config.toml
model = "audio captioner"
dataset = "synthesised sound scenes: up to three everyday sounds over a background"
train_examples = 26041
noise_aug = 0.01
time_shift_ms = 50
n_mels = 64
hop_length = 160
input = "mfcc"
spec_augment = false
win_length = 512
tokenizer = "word"
vocab_size = 93
encoder_arch = "tc_resnet"
encoder_norm = "batchnorm"
encoder_activation = "leaky_relu"
encoder_channel_attention = "se"
encoder_depths = [2, 2, 3, 2]
encoder_kernel_size = 9
encoder_stem = "single"
encoder_widths = [96, 96, 96, 96]
fusion = "cross_attention"
decoder_width = 256
decoder_layers = 6
decoder_norm = "rmsnorm"
decoder_norm_position = "pre"
decoder_activation = "squared_relu"
decoder_mlp_ratio = 4
decoder_head_dim = 32
decoder_fused_qkv = true
decoder_bias = "all"
decoder_qk_norm = false
decoder_layer_scale_init = 0.1
decoder_parallel_block = false
decoder_inner_norm = false
decoder_drop_path = 0.15
decoder_positions = "learned"
decoder_cross_attention_every = 2
decoder_tie_embeddings = false
init = "lecun_normal"
residual_init = "none"
optimizer = "soap"
beta2 = 0.99
lr = 0.0016
beta1 = 0.95
shampoo_beta = 0.95
eps = 1e-08
precondition_frequency = 20
max_precond_dim = 1024
one_sided = false
adamw_lr_other_params = 0.00092
ema_decay = 0.995
steps = 14100
batch_size = 128
epochs = 69.3
lr_schedule = "cosine"
final_lr_fraction = 0.1
warmup_steps = 420
weight_decay = 0.05
adamw_weight_decay_other_params = 0.01
Rows from block 3 of the text decoder, named by matrix and row number. Rows with one number belong to one attention dimension. Each number is 50 + 15 x the weight over its row's rms, rounded and kept within 0 to 99. All counts start at 0.
# v: attention query, key and value (stacked) (decoder.blocks.3.attn.qkv.weight, 768x256, the v third), inputs 128-255
# proj: attention output (decoder.blocks.3.attn.proj.weight, 256x256, transposed), outputs 128-255
v.133:49 45 50 39 26 59 49 56 46 44 65 38 47 31 48 43 55 41 45 59 50 78 18 38 59 35 21 47 70 66 38 59 59 47 33 77 55 56 40 38 62 34 24 38 60 49 79 40 28 23 32 41 28 28 53 66 55 72 54 44 28 39 51 26 70 46 52 52 51 63 33 24 44 35 41 68 30 60 36 53 37 48 63 65 31 65 38 24 78 34 61 72 47 45 56 40 45 43 83 45 66 50 38 63 63 60 41 29 30 56 35 60 47 39 66 59 66 37 32 33 41 58 20 70 41 01 62 64
v.134:66 33 63 48 35 59 58 81 43 54 40 45 39 46 54 35 31 60 37 30 55 72 36 74 36 33 54 49 25 57 61 37 70 23 57 64 37 68 36 47 61 48 34 54 57 31 51 35 46 62 66 27 31 33 59 46 31 24 58 46 68 47 29 18 38 33 56 35 46 71 68 61 47 55 57 47 84 46 43 58 34 65 66 83 29 51 40 50 68 53 52 62 56 68 62 60 30 65 46 59 85 46 70 44 46 73 54 52 83 62 38 35 28 47 63 40 57 42 49 46 54 44 27 58 37 22 51 56
v.135:28 55 48 40 52 58 21 44 34 64 68 59 30 32 39 41 53 49 48 51 53 31 26 86 55 51 42 46 66 48 57 67 51 39 30 72 62 44 41 57 63 57 52 56 37 62 53 39 38 44 36 44 33 42 73 84 68 62 17 52 46 59 53 27 65 31 54 38 54 15 46 76 61 42 67 57 82 61 40 42 30 42 48 35 65 64 60 54 64 56 73 42 44 54 36 72 49 42 51 50 43 93 72 69 28 42 47 39 39 37 29 57 60 37 48 64 51 44 52 31 27 38 36 25 58 65 48 55
v.136:17 32 44 40 29 59 58 24 51 67 19 68 39 28 47 53 51 63 43 70 71 27 44 62 73 52 46 40 69 56 81 42 60 43 11 66 76 43 36 53 59 58 69 49 60 38 49 26 38 72 45 56 43 67 52 26 43 41 45 48 59 68 43 77 71 26 33 58 48 42 42 62 44 68 52 63 70 39 58 65 13 31 34 36 47 46 48 52 41 32 47 59 46 48 49 41 71 49 57 72 44 36 71 55 18 52 28 84 38 33 66 63 51 52 72 46 33 40 70 57 40 66 36 40 43 45 61 58
v.137:48 25 48 66 52 49 47 52 40 66 44 28 67 39 63 90 59 37 32 44 84 50 37 42 63 17 67 49 53 79 27 32 52 59 77 48 14 49 54 39 43 51 49 69 48 17 71 66 47 54 76 38 46 34 73 73 47 38 34 53 48 52 41 55 49 62 47 31 50 29 56 39 81 61 67 52 48 42 28 91 49 46 48 36 44 70 46 75 46 80 40 59 38 73 50 52 73 44 46 45 51 72 55 59 57 59 57 65 82 51 42 52 73 59 59 46 39 48 45 55 30 51 40 48 45 52 50 60
v.138:46 61 30 55 34 81 74 31 43 47 41 27 51 65 40 71 61 33 22 72 51 47 50 34 44 16 42 60 49 72 52 43 39 35 62 41 75 52 37 63 70 33 74 54 56 39 51 74 48 80 69 39 49 44 58 43 59 40 62 45 66 60 45 52 42 60 65 21 52 38 30 69 54 55 45 90 63 68 45 46 44 34 67 47 40 15 29 59 56 69 46 49 71 54 50 45 24 37 57 66 50 36 52 65 46 73 53 49 77 58 72 55 60 54 50 53 30 71 43 40 75 71 69 61 38 43 58 50
v.139:56 68 54 35 62 68 79 59 69 34 48 34 78 28 40 48 60 24 40 66 29 74 53 59 40 54 52 30 70 39 55 35 59 48 51 55 43 99 54 64 42 43 65 42 53 37 56 30 43 62 64 31 09 64 60 60 66 56 66 52 63 33 43 44 63 35 58 62 76 36 64 43 46 64 44 56 58 36 41 36 60 36 58 49 24 58 47 42 55 35 69 28 28 58 47 41 44 14 33 49 78 47 68 58 52 36 60 55 59 58 44 45 36 68 39 94 69 41 39 41 34 54 64 61 51 38 43 58
v.140:58 64 66 65 48 63 53 46 61 45 62 48 34 43 29 30 49 88 30 54 59 67 25 51 22 65 31 35 37 21 42 77 57 18 61 41 49 36 70 47 45 34 39 72 53 57 53 53 21 25 39 58 67 38 59 38 53 44 45 59 56 57 49 21 46 44 36 69 36 42 27 66 31 60 78 34 52 62 50 15 62 47 53 50 44 49 64 28 58 71 05 52 30 42 61 61 51 41 21 51 54 45 60 60 48 37 44 39 44 45 28 42 38 28 65 78 62 54 36 83 19 48 33 51 68 49 39 25
v.141:27 43 81 60 62 70 63 61 37 40 42 55 55 34 29 47 64 39 44 39 53 44 50 30 43 36 35 44 44 49 34 54 73 18 28 48 63 30 54 53 68 60 49 34 41 55 31 45 46 51 70 66 55 59 45 59 49 48 67 74 74 75 58 65 43 36 79 63 55 43 57 39 50 66 39 41 70 45 53 51 39 27 28 63 48 44 28 49 53 49 42 51 55 43 52 00 53 33 57 41 54 53 35 29 51 41 56 13 71 52 57 36 37 43 45 58 25 47 52 44 65 54 55 61 36 27 66 31
v.142:55 88 72 40 52 42 48 66 22 60 32 59 40 22 49 40 39 25 34 51 51 62 58 43 77 64 23 54 40 54 22 54 52 66 26 55 28 61 60 73 41 70 61 81 67 62 64 47 32 60 49 90 31 36 60 55 61 53 33 65 44 71 39 65 72 43 47 58 28 60 62 58 66 80 47 23 46 62 37 61 64 49 58 41 44 49 52 46 51 57 62 58 22 42 69 40 54 54 34 66 44 50 48 60 52 37 73 65 46 59 30 85 41 66 51 21 67 61 48 51 34 36 30 36 49 26 45 50
v.143:51 31 38 71 57 35 36 72 43 35 53 59 50 68 29 46 39 43 29 32 26 60 42 50 26 19 57 45 56 22 56 48 43 81 47 54 33 59 71 35 58 51 35 64 33 31 46 54 57 53 45 49 66 71 45 69 41 40 79 38 74 36 79 67 63 53 22 31 32 52 66 61 49 34 41 51 59 57 60 63 52 15 51 43 53 64 43 38 29 27 46 45 51 32 67 42 63 51 19 50 31 26 64 53 61 12 45 33 50 30 29 52 18 50 51 52 78 40 29 38 31 56 65 57 28 68 27 63
v.144:39 79 86 64 67 50 50 31 43 52 56 25 66 47 24 57 31 50 26 45 54 69 70 62 46 57 68 51 61 46 43 46 35 40 33 38 39 79 41 50 35 16 58 51 70 66 53 28 68 33 59 47 37 57 49 49 45 89 49 54 40 40 62 36 63 68 38 53 73 60 69 61 42 55 61 58 17 39 54 18 32 80 53 57 63 47 55 36 57 46 32 38 48 89 35 48 43 79 59 38 57 73 20 52 34 59 39 49 18 58 79 42 56 43 73 52 56 55 72 28 76 61 49 56 31 33 29 39
v.145:67 64 43 56 42 54 62 66 50 31 75 22 57 33 55 42 42 34 41 43 50 16 59 69 37 30 70 71 50 27 54 56 70 34 64 50 51 34 20 59 60 69 54 42 47 50 16 60 51 56 42 64 52 50 59 73 31 62 48 38 61 30 54 26 74 72 46 32 54 58 55 56 56 42 42 45 39 29 30 44 03 48 26 66 44 52 66 58 58 63 62 66 46 73 46 40 44 37 53 42 55 42 52 53 31 56 44 41 46 64 27 70 47 47 63 75 52 37 48 33 57 66 74 71 52 33 27 48
v.146:30 41 65 40 48 31 75 57 48 67 50 44 57 70 41 53 57 24 41 44 52 24 75 38 70 40 40 48 53 31 29 63 50 37 41 46 70 48 57 58 24 48 56 50 34 34 54 72 52 44 59 37 67 42 51 44 46 52 38 43 46 47 53 60 67 67 35 52 46 37 78 44 31 38 23 44 63 72 88 57 49 68 55 61 74 41 37 50 67 42 29 26 61 37 52 60 66 69 66 50 43 38 50 61 60 54 61 71 62 55 69 65 84 46 38 57 72 89 39 90 59 58 48 45 55 79 42 65
v.147:69 64 63 21 23 65 55 47 64 50 21 69 42 89 49 42 45 67 52 71 42 44 34 60 74 63 47 54 48 50 49 37 51 31 51 67 50 76 40 37 62 49 63 47 39 81 52 55 75 42 54 32 57 36 52 43 36 41 58 32 37 61 60 82 69 55 69 34 83 39 76 33 43 53 50 39 42 23 57 37 76 58 49 48 45 83 63 67 64 49 49 46 51 29 34 75 25 55 60 56 60 79 65 32 55 61 52 61 39 48 67 36 63 40 48 53 43 52 69 57 84 47 50 52 59 50 79 69
v.148:44 23 87 64 36 72 67 50 55 57 28 58 39 50 57 62 37 20 26 43 72 51 55 52 35 59 75 40 76 36 64 57 63 79 44 67 44 43 26 52 43 30 45 53 47 39 64 59 42 38 63 62 28 56 62 68 49 76 70 42 55 29 57 52 51 57 61 31 63 43 51 51 47 34 22 47 55 73 88 33 44 36 26 73 32 30 74 41 53 31 66 42 70 64 48 66 37 31 46 29 44 53 31 65 25 36 57 29 55 49 63 62 37 30 79 86 41 32 46 57 54 81 59 48 39 47 49 45
v.149:37 42 37 47 34 40 64 36 29 53 52 65 59 57 60 39 38 56 58 80 41 59 43 44 42 63 64 44 51 55 40 54 53 62 29 61 49 53 56 54 56 48 54 51 66 48 70 36 33 35 43 27 43 44 14 37 60 44 56 59 72 39 47 62 56 73 45 51 33 32 63 49 39 30 51 36 76 56 86 51 08 28 40 58 59 58 32 67 60 48 43 44 32 36 99 41 52 51 47 41 62 47 67 56 46 68 65 68 48 17 52 55 27 35 55 64 47 23 69 43 39 50 40 73 32 42 56 42
v.150:35 34 72 23 49 22 49 59 77 37 68 58 36 52 44 43 50 56 55 38 63 65 64 63 57 68 56 65 44 37 48 70 49 55 34 03 52 54 50 31 21 69 89 54 35 39 69 62 43 69 46 53 51 64 60 61 23 58 76 70 64 38 39 31 78 47 51 37 61 50 47 43 56 41 36 51 38 63 53 48 52 60 27 48 59 42 61 55 51 18 52 42 32 26 82 61 68 46 45 51 36 46 47 57 79 37 64 55 60 40 21 44 53 40 31 65 67 43 36 60 08 30 53 37 45 68 43 58
v.151:62 56 54 36 60 48 52 66 50 55 53 43 55 36 41 35 60 30 56 65 65 66 79 64 67 49 51 49 24 61 46 48 56 75 45 60 74 57 49 60 32 34 55 79 74 57 57 45 38 36 52 33 39 48 50 44 53 61 78 64 49 39 21 51 68 53 39 38 54 67 48 30 22 27 43 62 03 51 28 17 64 68 57 75 39 55 58 31 49 31 70 30 25 40 61 63 69 39 43 73 40 39 69 75 66 65 43 34 17 34 40 57 66 51 60 62 75 49 41 82 22 34 42 48 50 21 30 53
v.152:57 28 35 55 41 71 57 99 62 54 73 38 73 50 43 41 49 40 59 59 60 60 37 54 59 58 40 47 40 43 52 46 58 51 54 53 40 38 53 41 40 62 39 43 33 41 54 58 64 26 16 35 50 66 66 48 45 73 72 59 56 66 49 11 08 59 52 15 88 51 60 38 47 60 68 46 47 39 53 48 91 67 47 47 44 64 30 35 69 56 60 52 61 72 60 57 56 17 42 36 62 52 40 53 55 57 14 58 66 23 52 20 36 44 41 45 35 38 62 71 48 46 58 52 65 67 26 33
v.153:59 34 62 69 32 40 48 71 48 65 71 18 46 71 57 31 61 63 81 32 46 61 49 58 57 47 50 44 28 27 58 55 49 03 52 48 61 45 65 44 50 68 52 33 49 48 45 28 38 33 31 58 52 65 28 43 46 62 27 52 33 53 55 30 57 67 34 48 42 84 76 50 49 41 44 28 79 76 51 63 68 92 49 57 43 63 40 42 36 38 22 15 47 41 69 50 39 41 44 65 36 53 47 52 84 44 72 29 31 60 25 48 44 32 37 54 30 32 49 38 61 58 23 40 43 28 45 67
v.154:63 50 62 62 51 26 54 74 53 76 50 31 63 53 41 35 24 40 88 49 53 52 63 70 37 65 38 42 57 34 55 21 52 58 55 63 30 61 27 59 62 52 40 74 48 58 50 48 51 51 75 21 41 44 45 67 50 48 40 69 55 67 59 46 47 29 36 29 47 70 47 65 42 55 29 16 38 51 99 47 46 45 34 71 52 41 86 65 43 45 57 48 52 48 60 60 45 39 49 49 57 55 26 65 60 82 83 61 55 21 07 39 38 33 32 55 77 48 47 20 42 72 27 60 21 68 33 41
v.155:48 77 67 47 50 35 67 56 70 34 18 47 40 38 35 40 72 54 64 73 65 69 41 55 60 45 86 15 53 46 42 46 86 60 62 54 56 13 58 59 52 41 58 38 53 54 47 57 39 56 52 60 41 60 35 46 41 45 65 52 33 47 29 43 57 68 39 49 48 46 25 55 34 61 51 63 41 44 65 46 55 52 06 55 24 58 59 38 53 58 30 45 51 59 29 78 51 53 53 74 59 38 69 58 57 70 64 51 59 71 58 58 45 33 77 41 43 28 46 66 75 36 69 46 52 34 24 50
v.156:38 55 51 41 56 47 46 80 43 48 71 56 63 76 54 59 30 44 13 49 40 43 31 39 45 29 56 59 70 51 47 47 58 72 37 46 72 54 40 43 40 61 48 52 67 59 55 36 52 45 71 44 57 40 57 61 58 62 48 37 25 66 70 34 49 74 47 40 36 50 78 56 55 54 51 53 75 85 53 40 68 78 24 33 51 63 67 55 32 39 54 34 63 49 14 69 71 34 37 46 46 60 46 37 62 38 40 58 44 58 28 57 48 69 63 26 41 50 78 53 38 52 58 46 57 09 26 43
v.157:09 55 67 23 44 76 60 45 41 52 61 82 63 59 60 57 47 66 49 42 36 43 62 63 48 54 69 36 66 31 48 41 56 20 62 76 53 78 46 67 62 30 46 49 42 33 71 40 57 41 62 71 50 72 47 35 47 54 44 44 76 62 12 15 69 81 57 56 42 44 56 67 41 40 59 49 65 38 72 43 52 48 64 22 49 81 39 56 74 70 36 44 45 59 67 57 34 71 19 50 37 74 33 61 38 69 54 33 69 33 47 75 44 55 37 28 57 39 69 78 61 36 52 44 41 47 17 50
v.158:45 53 41 67 41 41 39 51 34 51 29 12 42 62 53 46 63 60 84 94 64 56 76 34 78 71 49 78 26 29 95 59 30 54 63 69 49 59 74 52 49 27 56 30 47 48 42 51 59 53 49 47 37 45 27 76 48 35 66 30 69 49 60 26 31 45 59 25 40 41 42 52 46 54 60 55 44 46 60 34 49 43 36 70 48 64 48 57 43 48 45 29 72 49 54 80 49 29 48 69 32 51 61 48 38 70 27 11 54 35 56 75 41 55 53 38 47 52 64 43 69 56 45 27 58 61 36 33
proj.133:45 41 20 33 48 26 74 63 67 72 51 58 59 83 37 37 45 68 94 41 31 58 52 69 39 69 32 58 33 31 50 43 34 52 48 36 33 49 61 57 57 56 80 51 44 46 63 85 49 57 44 71 48 43 38 55 49 40 27 41 30 65 43 63 46 54 41 66 67 36 68 57 55 69 69 39 62 61 53 59 62 44 44 15 56 50 30 54 46 51 33 70 63 59 54 47 72 33 33 68 68 47 56 39 63 64 52 34 67 52 61 41 33 48 51 38 51 48 48 79 34 58 53 26 48 15 24 64
proj.134:43 58 45 47 55 38 34 31 59 75 72 67 36 49 62 59 58 46 36 43 17 43 42 70 62 68 43 52 48 28 41 57 41 53 36 40 62 33 25 42 57 46 64 52 65 31 29 75 51 98 37 28 47 38 64 58 44 69 29 47 48 23 25 38 45 49 44 66 51 46 60 58 42 81 30 58 61 59 48 37 68 67 29 34 65 54 54 74 37 77 72 51 34 57 42 56 78 42 75 62 27 60 54 41 49 27 30 53 42 14 39 58 60 53 50 32 52 59 38 27 56 37 27 61 49 44 47 66
proj.135:67 46 66 64 38 54 50 71 54 65 39 35 62 47 58 54 39 58 53 77 65 37 72 46 69 49 70 50 62 41 52 38 54 65 44 06 73 60 22 69 33 21 50 62 32 36 57 65 38 41 50 63 35 78 40 30 35 60 54 76 59 70 47 34 80 46 37 95 73 61 28 49 57 34 36 41 10 39 44 53 42 65 27 52 67 51 71 46 61 40 14 78 52 43 55 62 53 48 39 68 44 04 50 30 66 34 50 49 27 37 37 60 47 49 60 22 47 45 41 33 40 51 47 47 41 63 38 69
proj.136:70 56 45 48 54 53 70 60 33 10 43 50 19 66 62 55 43 51 39 60 48 43 42 55 33 64 61 23 52 53 07 60 46 97 39 49 59 50 63 67 37 47 48 62 38 53 48 45 73 43 34 25 61 49 40 42 43 55 99 37 34 38 51 42 45 65 77 51 22 59 59 47 67 50 37 33 19 64 45 60 40 49 52 40 26 34 47 39 45 60 49 57 36 68 76 48 74 34 40 35 31 28 37 40 72 47 38 43 43 47 66 50 45 55 60 26 45 20 64 69 55 61 46 65 45 57 33 59
proj.137:31 41 61 36 35 51 58 46 68 67 43 55 56 79 48 27 56 62 64 59 58 91 44 43 53 40 32 47 59 78 58 45 56 74 32 41 52 36 34 74 62 54 66 35 52 59 38 37 60 28 21 46 40 64 70 47 38 70 59 47 57 45 51 57 44 49 46 62 53 42 39 43 43 59 05 34 68 61 48 16 50 38 52 64 56 47 65 38 27 62 42 70 36 53 13 34 42 70 33 51 41 44 60 38 75 56 50 58 24 33 40 20 75 64 52 40 45 46 45 64 61 21 45 62 44 36 65 43
proj.138:38 50 56 70 75 61 36 43 27 57 75 28 49 44 81 55 39 45 45 40 65 62 48 33 52 79 28 43 64 50 42 72 46 74 58 60 66 48 79 13 27 26 26 54 30 57 38 09 60 52 20 64 49 34 38 43 57 70 48 74 47 81 64 60 33 45 53 56 39 45 63 50 51 64 25 36 55 54 18 64 39 34 60 59 75 41 74 56 44 50 62 65 51 42 50 52 56 53 51 48 46 50 68 30 38 71 50 54 55 37 52 32 53 46 32 30 62 38 58 49 39 31 63 42 49 36 79 29
proj.139:39 47 89 69 64 42 57 46 61 92 73 47 57 60 82 53 31 67 50 35 42 37 53 40 72 24 46 45 50 56 65 81 52 68 37 36 26 59 40 62 55 31 54 68 26 62 40 58 53 14 28 31 71 37 52 45 43 69 63 55 32 36 75 49 55 73 42 80 26 66 54 32 40 31 40 44 64 65 45 66 54 53 58 61 53 45 70 67 36 41 43 75 53 54 44 79 48 43 63 59 42 51 46 41 62 28 55 49 34 74 50 51 64 31 56 55 28 91 29 45 25 34 36 41 64 37 31 35
proj.140:58 23 51 25 31 51 53 77 47 67 77 61 60 45 31 69 47 33 70 54 56 60 50 51 65 42 67 52 64 41 59 35 70 46 51 39 28 47 22 51 83 94 48 55 51 21 60 84 52 65 70 31 69 46 76 54 42 55 51 64 69 51 62 70 51 37 72 23 38 27 66 43 59 47 39 74 46 57 28 61 50 66 31 43 52 69 46 48 52 37 50 68 49 66 60 63 58 65 50 41 47 73 60 59 29 40 32 62 63 35 72 79 47 65 27 35 51 55 50 46 50 51 59 91 37 67 39 47
proj.141:57 53 32 40 90 57 31 58 27 23 49 72 77 59 62 62 60 37 29 18 41 49 30 46 34 63 33 46 61 67 42 57 55 64 48 65 38 35 31 77 39 89 48 44 30 39 62 55 51 44 50 86 62 44 69 25 42 55 44 55 31 57 61 56 35 59 39 46 44 21 66 61 51 30 65 45 45 50 38 50 50 69 25 53 98 24 57 51 58 31 51 38 58 62 47 42 53 45 74 76 83 35 37 50 66 52 61 57 55 56 59 49 58 50 36 60 65 40 34 63 53 41 58 54 61 52 84 54
proj.142:43 49 43 38 69 63 49 49 47 55 60 47 47 51 72 17 27 52 48 30 61 24 34 55 50 29 55 27 41 53 63 56 63 58 60 54 26 55 91 41 39 46 52 33 34 52 44 32 54 37 70 14 40 49 42 31 40 43 66 64 55 57 34 49 56 90 50 41 25 35 42 37 32 35 54 47 48 28 69 47 42 45 26 47 49 67 78 35 46 50 67 62 47 45 51 72 30 39 41 88 60 38 53 56 45 61 48 60 21 50 29 44 67 43 41 51 31 68 12 35 60 48 58 34 42 55 46 58
proj.143:61 54 58 39 47 29 47 27 58 59 18 68 55 56 27 30 77 60 80 64 43 65 29 57 53 67 43 39 59 58 46 33 46 33 37 34 70 44 37 64 46 43 58 58 56 58 55 57 34 54 28 74 42 61 38 36 54 38 63 71 78 46 26 59 48 82 67 35 68 71 39 59 64 78 59 85 39 42 47 32 59 63 72 68 34 37 65 55 72 53 17 47 33 52 25 23 47 59 51 56 47 99 41 63 41 50 72 74 58 42 55 44 62 55 62 48 34 64 64 55 62 52 52 31 39 30 45 39
proj.144:25 45 39 45 67 62 74 44 78 39 61 23 80 66 71 53 49 58 57 69 55 35 28 42 47 51 57 78 61 53 28 64 39 30 42 82 56 48 76 60 68 66 37 55 38 52 55 75 81 63 49 29 55 45 40 34 37 30 14 43 40 30 33 59 44 27 39 50 47 81 26 43 70 47 29 44 59 28 48 48 63 48 29 30 42 58 40 42 59 43 44 46 42 62 76 78 13 54 44 57 61 41 56 36 48 65 50 51 42 61 38 42 57 67 34 69 42 62 38 77 45 53 73 30 44 53 39 71
proj.145:68 46 70 52 65 46 65 59 58 60 24 39 66 58 27 55 63 75 41 53 70 61 18 31 64 43 48 37 34 25 53 57 51 43 38 47 48 34 53 55 64 32 75 69 39 56 69 54 68 50 48 61 38 65 37 48 72 59 49 53 76 65 99 57 45 24 45 62 38 56 19 35 63 31 18 31 49 51 62 53 69 70 46 42 49 53 53 80 55 49 38 49 39 43 36 60 60 58 54 61 46 35 56 58 45 62 29 42 61 28 52 32 31 37 45 41 48 70 40 24 31 48 56 44 51 84 72 32
proj.146:33 41 37 35 39 51 17 60 65 22 75 57 60 37 52 48 37 37 54 22 58 49 50 35 43 48 49 45 53 47 65 18 48 64 48 72 56 83 64 52 79 61 47 38 40 47 70 48 55 48 73 60 31 55 52 34 49 25 48 48 46 60 48 65 57 43 60 35 55 42 54 64 74 47 52 82 43 42 55 42 25 16 48 34 54 50 43 36 52 50 45 41 49 57 33 53 42 57 62 32 27 51 57 59 36 48 49 46 36 55 62 26 50 51 60 59 35 45 85 43 41 44 44 39 79 47 50 35
proj.147:79 52 59 74 48 33 56 39 41 31 46 39 42 37 51 52 42 67 46 42 52 47 78 42 51 22 50 33 60 69 66 52 49 45 61 60 60 55 37 38 46 38 49 58 47 39 31 70 49 39 36 33 34 63 59 25 93 73 66 33 46 63 59 67 28 67 44 65 43 53 73 43 90 71 49 68 64 70 58 46 55 40 62 41 32 69 42 55 43 65 69 39 59 70 86 27 64 53 84 60 39 34 46 45 48 38 55 53 52 47 45 25 41 36 57 74 48 51 00 69 39 50 47 30 68 33 34 49
proj.148:53 59 00 82 75 52 60 33 42 71 48 40 87 33 76 57 37 40 62 55 58 43 59 55 50 63 55 61 60 62 45 46 27 21 40 47 51 64 79 64 52 49 75 78 59 75 49 42 54 48 55 72 62 57 24 51 60 26 51 70 71 49 54 46 49 22 45 71 42 73 06 47 44 24 78 46 47 46 47 52 64 37 58 47 49 36 24 46 65 44 43 25 46 43 52 62 66 58 65 33 45 38 53 47 46 58 63 74 45 34 53 23 77 60 57 50 70 70 71 50 48 68 36 41 82 53 46 09
proj.149:46 60 57 28 63 42 26 34 53 49 33 46 73 69 45 51 69 49 34 37 43 70 65 44 64 43 71 37 57 75 57 46 63 50 43 57 28 27 54 70 54 41 59 81 53 64 30 71 54 54 69 73 75 45 28 60 59 30 27 64 17 43 34 56 47 68 64 34 48 54 41 21 51 38 68 56 54 56 43 57 65 69 85 51 62 48 34 57 41 41 77 49 44 33 41 46 51 49 67 50 22 43 36 60 73 55 46 85 49 52 59 42 42 46 69 43 58 62 68 70 28 40 75 69 65 48 49 50
proj.150:16 14 42 54 32 77 32 65 76 50 47 61 64 49 35 37 43 32 71 51 57 52 27 53 45 63 74 28 52 54 42 42 63 41 45 65 44 62 19 54 56 19 58 85 72 47 51 43 24 42 62 59 84 44 46 48 61 55 44 53 64 58 59 66 16 46 58 58 41 39 16 55 45 50 45 55 39 35 41 62 34 32 44 23 29 61 60 26 38 64 41 41 67 68 36 56 19 61 34 68 59 19 72 78 66 40 59 56 44 62 54 56 47 41 57 57 28 69 60 38 71 55 59 44 41 49 38 21
proj.151:41 42 48 20 42 52 65 42 65 36 58 64 63 67 38 43 46 51 63 34 43 13 30 65 62 87 57 70 35 40 70 57 55 28 44 35 35 55 56 33 49 24 15 55 56 52 62 48 42 64 79 44 59 54 41 39 62 59 42 57 25 62 57 55 41 39 45 60 36 22 57 39 59 99 70 58 73 28 59 72 34 50 32 67 25 49 65 46 44 42 68 46 69 63 57 63 30 32 48 64 44 43 33 59 66 36 64 70 63 46 58 40 41 45 74 53 46 70 14 53 63 47 59 78 49 52 30 46
proj.152:20 40 88 59 42 59 38 58 50 78 33 77 48 55 43 78 62 62 48 26 26 33 64 35 51 77 54 54 48 48 64 41 24 50 17 56 34 64 21 47 53 45 46 60 74 37 36 45 54 23 57 53 84 74 38 80 59 44 60 79 71 52 41 43 42 47 56 71 62 52 26 57 71 47 56 58 51 63 37 31 73 41 44 46 30 38 76 63 49 36 58 34 42 65 23 12 37 65 53 56 78 61 40 25 62 55 35 30 40 70 40 72 40 49 47 77 51 67 42 73 75 51 53 70 82 58 54 34
proj.153:32 35 33 36 45 55 60 64 66 44 51 84 47 25 42 50 58 64 52 49 24 41 51 29 69 56 42 59 42 61 51 59 62 53 34 42 31 50 34 58 47 41 56 62 57 56 54 51 36 86 54 45 73 56 66 59 46 46 29 47 47 55 50 57 73 72 70 27 63 25 30 80 32 52 58 89 45 15 44 50 37 23 20 43 33 38 44 45 79 30 27 46 55 52 27 59 70 29 41 33 63 53 49 52 45 52 59 49 36 51 47 45 46 56 99 52 47 39 36 39 65 31 80 66 48 62 44 47
proj.154:32 38 70 60 38 62 78 47 44 73 49 68 37 35 54 31 48 45 16 58 64 43 44 37 61 48 77 75 54 33 44 62 56 35 63 35 56 78 56 49 49 62 80 64 46 28 42 64 56 51 29 58 61 50 43 35 81 52 78 40 45 47 48 44 44 43 58 57 67 46 36 57 62 37 60 68 64 30 38 64 52 60 70 49 66 82 72 57 58 63 31 63 58 53 66 59 30 50 37 69 43 78 41 43 26 40 59 49 29 73 47 37 57 31 45 70 44 52 51 35 36 72 28 49 56 48 53 31
proj.155:56 33 46 55 39 64 79 44 43 53 55 39 41 24 72 40 64 62 31 29 67 65 39 66 31 50 61 53 54 63 49 47 43 36 60 38 22 54 52 40 59 53 58 67 54 36 50 63 66 65 58 47 63 63 18 33 30 55 76 31 51 60 65 67 29 46 61 45 40 42 78 69 68 55 44 50 45 70 64 60 48 46 82 50 34 75 33 30 51 39 60 49 32 64 61 29 36 53 54 53 53 29 39 32 46 19 54 84 55 27 41 43 41 35 35 50 60 62 47 45 54 22 30 64 45 58 46 91
proj.156:38 51 42 53 45 67 46 40 56 47 56 42 71 50 33 55 35 69 65 68 77 45 40 80 72 49 54 54 54 56 47 57 39 57 41 49 35 92 43 33 57 35 68 33 43 36 76 83 30 30 66 67 56 51 53 57 62 34 48 62 49 67 53 41 69 48 74 51 54 56 24 37 65 45 57 20 53 68 37 61 62 21 55 59 34 77 70 43 69 54 40 61 32 60 37 25 64 64 38 54 61 61 45 46 47 77 70 48 25 42 33 09 62 42 47 46 23 39 31 48 21 46 72 36 49 59 36 66
proj.157:41 48 64 31 70 44 11 42 86 55 54 52 51 50 33 69 65 23 31 51 49 49 60 61 61 36 42 39 70 43 56 52 38 58 17 37 65 68 14 77 79 77 32 73 38 40 49 71 41 31 45 39 52 44 38 58 41 68 42 37 85 54 35 57 75 30 41 66 51 65 55 58 55 28 37 43 31 40 50 51 50 26 51 69 57 47 33 57 68 45 46 35 51 45 46 28 50 52 81 60 50 82 58 54 69 43 43 68 49 36 53 47 52 37 62 56 22 41 28 41 47 52 61 45 43 44 59 56
proj.158:56 56 48 51 81 44 42 67 37 43 44 58 58 81 76 72 36 17 39 22 47 42 28 65 53 48 54 64 56 46 31 46 61 48 77 36 31 33 42 38 56 57 61 21 62 55 45 67 41 52 40 64 46 52 50 61 74 51 31 47 26 33 55 74 42 53 40 52 47 71 67 59 80 64 62 45 53 53 64 60 47 39 50 70 64 57 45 39 76 35 53 50 36 65 71 46 37 66 45 38 46 64 51 26 12 74 63 79 36 40 52 26 48 46 45 50 67 23 44 42 45 44 62 50 57 39 86 67